Weights of a small image autoencoder: adamw at rate 0.0021.
Rows from block 11 of the encoder, named by matrix and row number. Rows with one number belong to one channel. Each number is 50 + 15 x the weight over its row's rms, rounded and kept within 0 to 99. All counts start at 0. After the name is the row's rms in percent of the matrix's.
# convs0: expand pointwise conv (encoder.blocks.11.convs.0.weight, 224x56x1x1, standardized in use), inputs 0-55
# convs1: depthwise 5x5 conv, stride 2 (encoder.blocks.11.convs.1.weight, 224x1x5x5), a 5x5 kernel
# convs2: project pointwise conv (encoder.blocks.11.convs.2.weight, 96x224x1x1, standardized in use, transposed), outputs 0-95
convs0.119 095:46 01 46 55 52 33 47 36 45 52 29 66 66 63 27 54 59 33 55 60 46 77 39 49 54 52 39 42 56 70 47 46 64 50 52 40 18 40 38 53 49 62 53 46 87 50 28 58 46 59 27 76 33 64 58 30
convs0.120 095:39 95 46 51 35 54 55 57 67 49 53 33 33 46 61 53 59 72 47 48 38 48 69 25 61 43 65 64 28 44 49 42 43 53 36 45 71 73 44 30 51 70 40 57 33 81 41 31 38 64 57 30 71 44 21 59
convs0.121 090:38 74 59 58 53 55 30 37 32 48 65 32 68 52 39 37 22 66 58 73 61 63 35 35 55 58 75 65 41 47 55 34 32 26 33 68 36 66 36 51 39 64 41 57 75 39 41 30 30 80 55 69 31 45 47 60
convs0.122 091:57 85 74 30 45 29 30 71 36 32 30 35 30 49 65 46 64 63 15 28 56 59 54 53 40 52 42 45 64 58 50 33 40 34 23 49 67 57 35 66 44 52 44 52 63 50 71 29 53 55 47 69 66 39 34 35
convs0.123 103:58 37 25 68 74 47 53 37 20 45 74 40 43 75 66 62 28 22 38 46 41 33 64 52 21 38 55 47 68 60 55 43 56 31 30 52 57 30 40 46 32 38 59 60 60 46 52 44 21 57 52 58 41 83 55 61
convs0.124 097:32 24 30 60 51 48 23 35 33 30 55 71 36 61 47 65 65 12 52 46 33 59 54 47 29 47 50 39 56 54 64 44 77 43 69 33 41 44 33 44 69 47 43 38 72 53 27 36 36 43 28 60 66 50 76 45
convs0.125 093:62 46 38 31 34 18 36 54 44 36 60 64 58 64 50 56 61 41 93 22 43 54 55 62 44 76 33 56 70 59 45 44 40 53 64 21 41 28 75 47 38 39 65 46 41 50 33 44 50 37 54 62 50 66 82 62
convs0.126 096:17 51 45 46 40 46 17 51 48 66 65 77 73 38 56 56 49 67 49 67 39 63 61 59 51 39 68 67 44 08 61 53 47 51 46 37 44 31 34 43 55 74 63 53 78 28 55 40 66 54 58 72 70 55 51 36
convs0.127 098:71 72 49 53 54 64 47 52 25 57 73 46 46 51 71 75 62 46 47 15 67 53 48 45 72 32 41 57 40 27 48 57 15 16 50 39 58 68 60 56 52 32 23 46 34 54 49 62 47 35 77 44 50 47 42 36
convs0.128 110:56 41 38 45 67 45 34 42 45 74 60 45 50 40 47 50 37 28 43 40 64 53 25 74 36 74 36 70 56 56 55 61 43 42 38 62 56 20 51 75 32 58 47 34 65 17 50 65 40 50 56 68 41 49 86 17
convs0.129 099:63 57 31 52 59 30 37 35 51 31 84 52 65 49 39 62 44 43 67 46 53 62 65 41 48 51 57 71 45 86 51 63 30 31 58 23 20 61 37 63 50 47 38 51 41 51 54 87 33 33 76 43 39 46 41 34
convs0.130 113:44 75 33 68 32 58 53 33 70 64 40 33 59 52 57 43 42 31 32 37 71 65 56 53 80 50 82 57 58 75 61 41 25 53 27 46 48 64 56 35 52 50 54 34 45 66 17 31 45 63 70 70 66 53 51 61
convs0.131 098:59 54 63 58 61 47 29 27 61 26 57 76 40 31 49 63 39 70 40 39 39 45 45 41 66 34 43 72 40 57 46 49 34 44 67 52 45 52 40 50 26 85 48 72 54 18 32 60 57 58 48 39 52 51 95 34
convs0.132 095:45 35 48 37 60 50 22 75 47 33 62 54 74 32 73 73 43 36 57 41 73 55 58 39 36 44 48 41 43 57 64 40 54 56 87 51 54 30 32 31 38 70 57 37 64 34 62 50 61 24 75 53 30 40 60 75
convs0.133 115:84 37 47 39 36 41 42 55 10 29 38 36 40 69 33 48 40 18 37 51 60 59 71 70 37 59 57 25 40 53 56 45 54 36 84 73 56 35 61 26 49 58 44 64 54 54 62 58 66 53 51 57 38 60 62 65
convs0.134 104:45 42 16 41 67 61 42 48 48 51 29 64 28 63 48 57 42 40 75 54 33 50 61 49 40 43 70 44 56 31 54 46 89 72 47 62 56 38 51 26 46 58 84 78 27 65 68 33 38 32 45 40 57 57 63 49
convs0.135 103:24 53 62 38 21 33 35 57 40 53 61 35 52 33 49 28 57 57 28 56 62 74 28 66 52 70 42 48 31 45 58 58 38 52 53 49 44 69 35 65 28 73 21 35 69 32 30 60 86 52 54 56 44 43 57 36
convs0.136 110:31 55 19 54 43 65 51 33 78 60 56 55 44 47 68 44 43 51 62 57 34 56 46 58 68 67 53 74 68 58 40 43 39 43 39 26 51 56 36 60 44 41 75 28 51 66 52 39 54 40 75 46 99 68 30 52
convs1.119 082:48 52 55 54 42 49 52 42 43 49 52 44 18 16 46 52 48 19 09 41 51 55 43 33 49
convs1.120 104:49 40 46 37 52 46 30 48 55 60 39 32 48 71 64 43 33 12 41 57 37 33 17 43 36
convs1.121 077:67 43 35 45 58 47 47 64 42 48 67 34 67 59 70 50 45 78 77 68 26 51 77 44 62
convs1.122 088:48 38 41 43 39 50 38 51 50 50 54 48 51 21 33 62 55 25 03 30 46 52 54 28 45
convs1.123 063:64 52 49 57 46 59 63 72 65 46 51 56 99 74 38 51 42 72 52 34 53 51 41 49 34
convs1.124 084:51 53 47 50 42 41 51 56 61 51 47 68 91 90 60 49 67 71 75 50 42 50 58 59 54
convs1.125 104:50 49 55 49 46 53 49 53 58 42 53 50 35 18 30 57 50 10 10 33 56 48 38 51 45
convs1.126 102:72 45 54 40 57 73 43 56 46 51 81 51 70 51 57 69 22 54 42 41 54 19 31 40 40
convs1.127 075:49 26 38 36 49 49 41 63 60 49 44 58 75 84 60 50 56 76 85 62 49 52 55 65 49
convs1.128 134:59 59 42 51 50 75 50 24 44 45 75 28 23 43 55 66 26 33 59 70 46 36 50 62 61
convs1.129 095:47 48 61 73 56 48 48 64 69 59 41 48 70 75 61 44 51 63 83 73 40 40 50 80 59
convs1.130 107:50 52 47 52 48 56 47 53 58 57 53 41 55 05 60 50 48 86 21 58 49 45 72 29 57
convs1.131 104:49 24 31 28 48 53 40 64 71 73 54 53 72 59 65 58 57 65 45 68 60 65 59 49 80
convs1.132 108:40 45 37 38 37 35 43 37 53 40 23 48 51 20 37 31 31 26 27 37 47 47 29 58 62
convs1.133 100:53 49 53 43 51 49 57 68 61 52 66 30 07 41 47 44 53 86 70 53 53 38 32 38 44
convs1.134 129:33 26 25 30 36 33 31 30 37 31 37 27 28 30 37 49 40 46 54 54 56 54 50 58 54
convs1.135 091:39 51 49 64 57 33 58 41 61 49 16 49 40 77 51 19 61 34 69 51 24 66 46 60 53
convs1.136 117:53 45 39 39 46 50 58 70 67 56 58 35 05 30 49 45 54 80 70 47 51 45 29 46 51
convs2.119 105:25 47 54 72 62 66 56 66 51 16 61 50 46 72 61 47 32 65 42 54 52 93 48 40 45 39 63 47 70 44 47 64 52 44 57 42 32 57 75 26 40 63 48 45 64 46 43 38 12 37 36 66 63 52 75 67 46 49 56 63 49 49 36 43 38 85 40 51 59 68 66 49 57 20 45 33 58 44 41 70 61 33 50 50 27 35 63 75 50 79 58 27 65 51 25 55
convs2.120 076:54 69 65 58 65 85 66 31 39 68 62 34 68 64 32 68 49 50 52 26 22 60 49 34 30 69 41 63 28 41 44 75 47 58 65 39 53 84 57 52 66 34 57 63 66 55 65 36 74 33 31 39 43 42 24 34 61 49 40 63 42 64 44 56 44 35 60 72 57 67 44 38 65 52 31 56 39 56 45 34 28 64 49 64 27 81 54 34 57 21 64 48 58 53 28 44
convs2.121 092:68 51 40 40 51 71 51 63 25 47 63 58 35 34 38 83 31 49 42 43 42 35 57 44 67 61 46 55 28 45 52 31 47 46 28 52 49 71 34 46 75 59 47 27 41 59 59 50 68 50 38 65 17 63 55 23 70 27 38 27 53 63 11 50 30 33 40 67 62 36 67 76 56 37 71 39 34 49 45 53 76 71 60 57 60 57 26 55 55 51 32 64 72 70 40 38
convs2.122 089:70 47 38 23 50 62 47 70 62 62 64 34 33 53 69 52 58 52 61 39 65 28 40 91 51 35 48 67 41 50 41 45 71 60 59 25 49 63 39 90 50 45 57 64 46 36 35 78 77 70 53 53 55 55 17 25 43 51 54 66 41 38 51 44 64 57 31 66 44 40 21 51 54 43 35 72 60 57 53 68 42 68 51 78 63 69 57 25 57 38 41 50 67 51 64 73
convs2.123 090:22 33 23 77 25 36 47 30 58 51 66 33 46 64 22 30 43 57 70 40 41 34 46 53 80 25 47 48 29 76 27 32 22 76 59 77 61 35 47 57 34 51 45 50 45 37 62 56 51 69 73 42 53 46 51 67 51 33 38 58 73 52 54 61 48 30 49 45 36 63 34 29 73 65 63 42 36 63 17 53 51 37 54 34 39 52 42 43 61 62 63 41 71 47 50 49
convs2.124 086:24 52 51 46 60 66 56 47 72 73 31 23 43 59 23 54 52 28 20 25 38 29 28 38 66 49 41 47 67 33 50 48 67 50 48 44 62 43 23 48 65 44 42 40 61 33 50 37 67 36 67 63 38 47 53 57 80 54 58 71 76 69 77 71 20 44 54 32 48 53 52 62 66 73 31 52 66 45 47 51 45 59 43 58 73 72 78 54 29 33 60 52 56 70 56 43
convs2.125 111:48 60 72 45 56 29 52 47 29 38 59 42 45 51 53 82 49 76 50 79 60 41 59 20 58 76 38 33 59 52 39 45 37 44 48 26 51 58 32 27 35 53 43 48 20 62 43 60 35 47 52 30 49 62 65 42 57 53 42 50 56 52 17 53 33 59 06 65 69 68 61 37 68 34 60 44 34 51 60 67 78 49 56 43 47 45 64 56 54 71 38 51 46 72 16 22
convs2.126 090:89 45 66 65 35 32 29 66 33 46 38 39 59 40 69 54 50 58 72 51 41 36 39 30 35 51 43 75 45 37 72 51 74 22 71 59 30 40 31 40 34 41 46 49 50 43 35 57 38 75 60 50 51 66 47 34 53 40 46 38 64 41 57 28 54 42 40 86 33 42 36 70 40 50 78 57 59 72 67 65 55 53 41 39 59 25 29 26 67 63 72 63 54 37 70 62
convs2.127 082:28 16 39 55 62 59 28 31 20 60 39 69 34 37 45 51 34 60 43 35 44 68 57 58 40 55 54 49 29 61 67 41 23 55 50 28 51 59 39 52 63 54 30 21 75 66 27 49 60 42 49 59 61 48 78 72 49 56 56 43 47 50 56 28 53 64 34 61 37 62 31 38 44 49 56 37 67 44 35 18 19 46 31 61 21 43 21 59 48 54 51 76 65 29 53 59
convs2.128 090:49 34 52 42 47 43 62 65 38 55 52 55 52 31 62 70 29 53 61 54 43 59 62 19 25 69 46 64 68 21 42 36 72 68 33 50 39 79 28 47 35 38 23 42 37 32 72 49 61 12 54 39 29 50 53 65 60 69 55 49 68 61 57 60 87 52 59 57 34 25 42 51 36 58 41 41 63 63 34 48 35 57 82 48 64 35 78 49 56 66 73 47 41 45 62 42
convs2.129 087:47 38 58 52 72 51 53 27 49 72 25 47 29 54 27 45 27 52 45 46 41 64 27 68 47 33 45 34 30 82 41 43 30 27 44 51 49 76 54 64 58 72 63 22 41 86 45 91 67 41 56 50 32 36 53 21 32 37 42 30 61 69 57 41 37 36 50 37 55 48 54 48 47 66 62 27 40 62 46 53 53 68 59 35 35 58 32 46 50 43 42 61 54 76 27 45
convs2.130 117:60 62 47 38 66 63 52 20 79 61 32 54 51 39 64 57 34 63 57 38 29 69 39 38 51 41 60 21 56 37 51 37 50 54 59 42 55 57 25 57 65 88 54 53 55 31 57 64 62 56 67 47 47 73 46 46 44 43 45 36 39 51 45 62 42 64 62 62 65 09 60 60 47 70 57 63 40 64 37 21 63 50 21 28 67 99 55 57 22 51 49 55 49 72 41 40
convs2.131 097:63 52 57 49 54 48 56 55 53 78 72 71 49 56 60 61 53 49 51 81 51 54 38 46 38 49 62 47 45 30 70 52 62 47 35 31 33 71 65 48 59 35 73 48 60 68 45 48 72 14 57 29 23 39 24 28 61 44 37 57 65 44 24 33 66 16 43 66 29 44 20 43 38 58 57 31 39 81 58 48 41 49 44 31 63 63 57 59 69 72 81 51 56 40 33 53
convs2.132 093:60 36 40 37 43 67 35 40 15 36 55 50 55 72 40 50 37 61 52 57 66 36 58 65 29 65 34 46 46 62 63 29 41 71 46 54 30 70 65 59 63 55 47 59 23 54 35 25 31 26 61 37 75 52 50 40 23 76 59 53 41 27 46 56 57 52 56 41 62 52 60 49 45 11 33 53 56 64 36 31 29 64 46 28 46 65 49 56 79 64 62 35 45 27 82 28
convs2.133 150:57 59 47 34 48 46 37 45 52 36 57 42 45 53 32 62 22 56 45 59 46 48 32 49 56 42 30 69 43 51 64 55 58 56 53 55 24 49 57 48 60 84 45 47 39 59 15 74 70 38 30 45 38 49 59 44 49 35 32 51 74 46 34 37 60 69 49 38 43 99 39 39 33 47 37 38 82 72 59 85 22 59 36 65 62 46 33 62 34 33 31 59 64 41 39 55
convs2.134 073:29 52 69 66 33 25 42 44 70 49 67 42 57 53 75 57 04 38 60 37 53 54 26 49 43 73 47 45 43 54 59 67 42 58 50 67 36 59 35 57 21 32 69 25 62 38 59 66 60 59 48 59 75 50 58 32 45 73 57 59 36 67 36 54 59 73 38 32 34 51 43 60 62 45 62 34 23 41 57 74 40 68 34 50 33 63 40 54 55 77 70 26 78 44 64 56
convs2.135 079:39 37 37 40 42 19 61 35 49 54 43 37 42 59 55 62 66 66 28 65 66 40 31 36 38 33 35 41 80 35 34 20 37 45 43 70 37 40 54 58 64 54 44 61 58 22 57 41 28 48 49 44 43 67 56 76 54 80 39 54 40 61 40 60 51 59 70 26 20 67 59 53 36 34 30 58 22 46 67 57 61 37 32 34 31 38 61 82 69 82 61 39 44 56 49 45
convs2.136 166:59 48 50 75 42 50 62 37 58 61 38 44 43 51 48 30 63 48 60 36 52 50 57 53 28 55 62 23 64 54 59 32 38 62 35 50 58 49 45 46 38 15 56 60 63 49 82 31 38 22 58 48 72 54 47 54 40 58 73 39 19 64 57 59 32 33 59 73 56 10 59 63 53 49 53 54 18 33 56 29 48 44 89 45 54 79 64 43 66 83 58 45 34 65 62 37